config = dict(
    dataset='analogue clock faces',
    horizontal_flip=False,
    conditioning='class',
    objective='flow_matching',
    head_dim=32,
    layers=8,
    positions='learned',
    beta2=0.99,
    lr=0.0051,
    precondition_frequency=20,
    one_sided=False,
    decay_fraction=0.3,
    final_lr_fraction=0,
    warmup_steps=1200,
    weight_decay=0.01,
)
Rows from block 3, named by matrix and row number. Each number is 500 + 50 x the weight over the matrix's rms, rounded and kept within 0 to 999. All counts start at 0. Numbers have three digits each.
# ada: adaLN modulation (shift, scale and gate of each sublayer stacked) (model.blocks.3.ada.weight, 768x256), inputs 172-255
ada.286:405540502529554478488462443496485567517501416532439465525457510359507547429499507477570473436417505489473438510472542522470530535476505521552506515557504508469497494550549477461499446464499479512525469450510469560498482475412536438492495537511522509507
ada.287:408470529564513662497444511490464525496478468433404529548520415286421535557467595560483475376439460521560426485493486472434535494465532470494473539574565439497477539493495486558466431588550557538562573476431511535543420523465561469514510516535418458537
ada.288:497533548529479473509514505495494500491533511502509491476471506495508487511507490508505472481456546503498520507494534492453496489512491518508515491498512539518520515487517506515487462511508493528494469498495559505490505489493516502525501505512515511506
ada.289:641466421507496458554475479559485497464503447459493493531539490507558410562590364487438456494466511539491572530592409512540427496536476441473552531453484506418466527527442529480528412432420531428456494528528474546513506407487466446510559443518459475478
ada.290:494508393426462607469497482518519532502464485485501472517450488231495569422552505493530600505518453484512510437435568494496444615454449496551570482572518556536455450524517439420492449472510472552458494502440570523494482509544520548514426520515566533514
ada.291:485504509486503491522486528458478508546460504533509473563478484467490466485444508526450509511515522472480549486486524545528469528485483524499527486469453488445528499492463521537469508512505524518486467515506502477473518495456498472522505531467535492480
ada.292:482489500492485479493474509482497520464500480515479499495515511496507516510519498509507489468500487517518476490488499551497481530527469534469518525489463509518501479502535479493499521497475516492495487511520467481494498496499501490508510495557496471479
ada.293:482497499463528538525542507507509552531442463514508454504462449237533524548485496498530513496473529480437475534467539489472463521491429515565484443481529417515457502532499471462447456537548557541479565542433502536606453578475481505466509528434531528517
ada.294:459535492501533429495548462533475486475520498534555457529455536415547497482489529498569501466496470536453473487461550511502558506573564478522455462531529474476499467525424496461584501498489491518515498506536565467545469507445574492544529557497532525489
ada.295:522520483492505498509496462445507540518500490516487505515517490522503464492493491514507493501508524498473435510491460510474516489498511487510491473510506518513497519506498504510460532494487472502498490470501483490510496516532460505486496500481539500516
ada.296:420572581498548729470441491462545525500469578535438456523433473274428480517487550564466598532539451559565349457437659520528504523526469589570465519613503444490474460609541492429457543485601690538478527520486522519530516629583586552536451542438541516521
ada.297:498458520507462370512536502496520490510519497441500496513555478686488497450430463414521532494535484508506572550547491461578502479528520520462510495530532543569534524531449450461551499495461401461541588595536497519486513529487470460504446555488516530450
ada.298:521441501458466428529542541539436546416540536571541457458586490760662547484460451476631441475501530374538590540579436534509531499520527470432571473437446612491498529509449483527536494444452512444503396563505476437482485358570466552477436468513454555436
ada.299:499524495470502474478466449523541512523491539543474508503498491582513498465461460535506499517528486492484520457519477499479526495506516478516510486508505461499524479524468523584480507514514445477461479495504529506495472520497468474471532452502475488457
ada.300:543511536459519492481460474475527435484498490464502517497540508559518498544458456508472510538484500470512506519495511495514534472514465507473502529496491507503497525503512522512471517496501496461492483517511494534522499551514508443513518513519490492516
ada.301:453496512487536371533428465586545614510454518511462512498483518063482500503525486517473582503510551514466461540470543524432486528533498452549533473412568482496522459475496506533483573565604552535533541402513532533550404487431569559516546564527516463478
ada.302:499454517490419603483488624409452379591535444493495550548541453992653509509422442477484402539464566501474554538581426522527481502546487457380581497404450566455412426483406456513545413467358573450522466435550492406498730429527494418548544393504457483377
ada.303:395519478442642727460562528476571567462465526494487464501422549325445553546465504512513559443533482522501501440384486461510553483441503592535411459561478468517463543480549422507456513492601558538516430454535504452473366625513586570466433520486485536500
ada.304:514491498491499509519495505490517505507476491505475517492512517474502488454499487518501511521533492507511514498505503505518511490512505502531514507498489525499520475507478486495485502513496495515496502496505507502513470530503501499509523523500503521474
ada.305:524500516496461490475428543491540496539484515543435514527518501701571503491513436534506462468444519482487561509553446474545505474491513470468444482464449501553493526504490512495551488487404478402523499492473490515505512447490483475391488488440482480497
ada.306:490504518483495579513497519511530494487511506486542492532503491474445484475524493483503548500508466427525479509469522483505528505510486527569516497470511546508489514508508535497488469545478534493505529524480500493491479502507529518497523519503500505456
ada.307:471524524481495579497525460469445566525444508457538500511524514368456505505524470539484517485542523431558541540482575480407557516455426510518510446539488469477580493522480479444461473516439389459496535479512537471532477507495497507484450553548546511529
ada.308:557467515524479502472517488559470498506472479491511515456550500747602460514483494452437519450555602481569550526527482525508537436519496466483560565496462497537501519438472517479483559469399511497482518483495517531443472483479554456535541532464439468493
ada.309:493495516488552577509494518466502451440520482544507455481529477671486412551523452506543483493462512512512470455559452436492474589510511494476524492491450516527451529459556529459590532434432547460510567512520463527465516443561505465476474535519447552511
ada.310:535481469502491694466551416492578509539469431435474400502451533411383519452480559515510507475506542452482517478360594542521515471478501518502445515554485474518446500557481435449481492526541409574569528545522502506516480478539585544458443458499558430526
ada.311:487490517507515498500501485504528504499486521480505493480506487504474489460481489524497494498483520513513527494483497505503506502536486507489479478492548505464486493509514465510529494490534503483508502503500493473538506485513520480533502494513514534492
ada.312:469499533508485481516527488467517462486497405476503519454563560728503500508568472516466427500482512483480507500517490488466507496470469468507559531508517485496520493509490513464554490500498440462503506433527594489482542511551450509476501444461505488429
ada.313:498532493510489514504507485512468492479496527515532490496505515496496533490500503440499474510510518512495513499518501475501542482505484489467492462494480510498528501511486517506492477507483509482487478518499527530540513542495492525517470509512504443530
ada.314:583507561518507448465520527505487466482493497500540499491572513589527510476570477545483516530512513475505531443557473526470502461472454408504504494552439443504499498447479453505530487501477416460466439493489457516489555514502492469524491475492453498431
ada.315:642464480512458395537531515439520514503549452576528538467522446781613473498486492484497401498472543602493550404513452460538511516443493402497558477485443518508543426486537412534476476549427613473489590439463434452576497495510457479536470485466529500473
ada.316:513507514495505493455518429512515523491489530494488491498505489478504509507509522518485491488506495512574504534472516468484524507519474477484521474496544489483465496549527491483511484542507502478507512467505497517540471521492483471471487522513518471487
ada.317:467571485454475350477448508554504525568489514511468520504504539341473488481508503561527515528479518502461448509493525524476560445511510445484489486568506469490517559492563463529485544508516543535564459511564509471543481548499529545431565480511517431537